A small sound classifier, trained from scratch.
Training: adamw at rate 0.0039, held-out accuracy 100%.
Rows from block 3 of a small sound classifier, named by matrix and row number. Rows with one number belong to one channel. Each number is 500 + 50 x the weight over its row's rms, rounded and kept within 0 to 999. All counts start at 0. Numbers have three digits each.
After each channel's rows are labels from the 100 clips, of 14848, where the channel reaches its highest value: "strongest on" is what is common among them; "loudest band" is the band of the loudest frequency at the time of the peak. Only what is clearly more common there than usual is listed. The data: drum patterns on synthesised drum kits. In brackets: how many of the 100.
# convs0: first width-11 conv (model.blocks.3.convs.0.weight, 112x112x11, each kernel summed), inputs 0-111
# convs1: second width-11 conv (model.blocks.3.convs.1.weight, 112x112x11, transposed, each kernel summed), outputs 0-111

convs0.21:403532532485499506447568406512518552498495467511504445472504529540538507613478558488492514485538520485528504499423391567494460479550323389469494489532494501497442494464461457469477324512422517520530414500571467515506531490548507544461522546440540444402481475537537479498508505600533417506489491513447540460399531505403479519504417505491
convs1.21:442485571428513464491414495478574475398570454507514564515515443395422440475452465527456445498416571506537482429366417509499583412502465467452447466536533568547543471505486486522450395446463560546463445478451503466478533576533505456513484503462509381487496425477580441534509517501438482500503506455522549426424550520470557465518408483492
strongest on: ride cymbal (71); clap (62); one drop (33)
loudest band: 2000 to 4000 Hz (27)

convs0.23:456540444406524560487567415378496530363506491502523413542517524518498523478567468407513561382464506508507511504464386522563423461519478480475509437546542531531366528548406482493537442486474523485467499504470422398459492564495456495559535506564450469479531489514531540570454431523472540443512492460426537451481441543450554547519439512566
convs1.23:476498477393476408461436493510405465364538472434417459544437511460516434479411381406458431500459566410504526488490416435577456471455446457570497469526449443494406513521436444519495491511516465530430441500474497553488501523398474473501530486536499539466571421478471482466420472515518585515548476501432469465447469518490474471570463492435
strongest on: march (35); muffled (low-pass) (31); tempo: 130 to 140 bpm (30)
loudest band: 1000 to 2000 Hz (35)

convs0.19:506520469485535525469469421486508541445543487529503492676500499480417552422534385477514511456468507506512473502469479457544568521523467498636507479487503527448445502565517442491511503478468506522464483477465527440488535590501487517688555495626471481500599503430514532460518458571443616525548508463433474492516468482517441558443476602497
convs1.19:461520413470539510455507478462523557495492510477430419545488364461465513477483508447567514493510566504510521550435448467652531550465434387534454468552542572525426542536531447538480411541466419450442539470557412479476479526457480536537525544616501457501583514563457573508522466516463586516501556439494454457425498470450519475579467584477
strongest on: random hits (61); shuffle (27)
loudest band: 4000 to 8000 Hz (49)

convs0.65:488555515528532497479470405453402542332494482464479471541486503461456525418518418413527484429427515529533497566450470451496532559511472495595468477469577522523407495569513443463557454451441476522441471450479543398484520570540507527632553439597491461468468486421499489448497454542420518493474540444437484496499500470488427576463444557481
convs1.65:480505482502555577508495461461566612492531525590496443594526383543490539478594549460570558524574569527525570537525509503546565579485508418517437499579556564544449534503509459525557468515470519519467568500574449478466449552500518561519535522595566481498568443585433602580490472595490571520495546507501556510489531501486503532586448578538
strongest on: random hits (39); shuffle (36)
loudest band: 4000 to 8000 Hz (69)

convs0.93:493571547483433478455478479465496476435474515405569496403479535506441515501523493454482447489512495550518503510461527508305417549469496490435527450482557436414587416472499519399541542564453555520518450469498445459521503409534426431572443467426591485462439565450530473514454490464534435457478519553430515498575538458482542543516571453458
convs1.93:468459411506488445433515519580532466471518465510522446479408493511414480494490464605479450536497434457431559500523502451513554509493574507503473526592441521546526512453434475451474503448603530458541439478460405443398383485385458465446411422554481500488486400460442465474433431505523572499411504442525571475431456504458449500518471461499
strongest on: tempo: 90 to 100 bpm (62); dembow (42); breakbeat (39); tempo: 100 to 110 bpm (35)
loudest band: 1000 to 2000 Hz (26)

convs0.50:517519463533400508543559514466561511515558492525478430406553545563454404495486471490500530512496509538471568538531592543396256528512521554416461467498491577562543521521540463438436536488577520471485487500443484481488449442496538498438358537508508504591513559498510582519498461452484502528485536544479526536545502545479456529490548521545
convs1.50:439418484537423504446500439547496535646502528528498416449498486479415433513511504535477545443508440455471487518513482456442378489478623440503473525584477468470445569487441460402530515510440480484545527465464414513442411432436504483393463494461558524425441511501468531532466418498583475459461512454470554445528420461419457449524518461496
strongest on: rimshot (61); march (35)
loudest band: 1000 to 2000 Hz (29)

convs0.33:591515515514473458525501519541462424504440428438507530341487494521455435475498553502496475560482456475508494527520531495410399580479523621425446470434530479497586544454530560448543597523572493484509474450487532512543507331544517508445436492420509522566401559467505481464509513458477426527462510544485458545523559457567511479477563432467
convs1.33:439495373439431475498591547516522546571520511561507416412530364487393454561531554596503517438505483514485547524529539537516468560495559409523534525526504496559458624483496533426530495512422458464621526474466491481442462425490519526440518509494533476407423438549519518517487447461556488459444530542525575488521475466464542471541524430553
strongest on: rimshot (87); march (71)
loudest band: 1000 to 2000 Hz (25)

convs0.75:453429458468459422498434436506436410487390519357488443419443431463476538463431500489441436421467487491447438475482430398601517523438448442511477447511502450473505519490472457466467451478473436451459505477460485432417471484510515454502529403542463440458477501462435518438482455380544457438502492437507433455441454468465553450515492506440
convs1.75:473550500463534508495514458491500542621536537553485531566510434444388460539498481538598527475623526493475523476529576499409592522550534419406440498519577606532483494428522514447440472515387474510505523513530462446464436495476469499429521536463552393488477513532435492523550466579479483383465501433537516569498469422452457441518431477482
strongest on: rimshot (55); four on the floor (40)
loudest band: 4000 to 8000 Hz (74)

convs0.71:465439498475476472528498502520475498502458560429537458389442446496494481484431533512406508531576512514388450538501511434428468536405506535428461467499574468509560427448500506445563519491484465469529487510522463463437399424455513509445446473441541439469401494495417489459412465364601413407473502470510456459457469445465564432524470460453
convs1.71:432440505445356535488525573525461507520549478523463503439485534486412493500517469540510511432495495461450498478553545498504430429481609423490480490432434415461516487475478472410570512437499544449528477480459530477439348436439494490423437467486587548399450438473516481519427429472427507457398480483554480499581480496462520477465450416536
strongest on: ride cymbal (38); text has "four" (36); tempo: 70 to 80 bpm (32); tempo: 80 to 90 bpm (27)
loudest band: 2000 to 4000 Hz (26)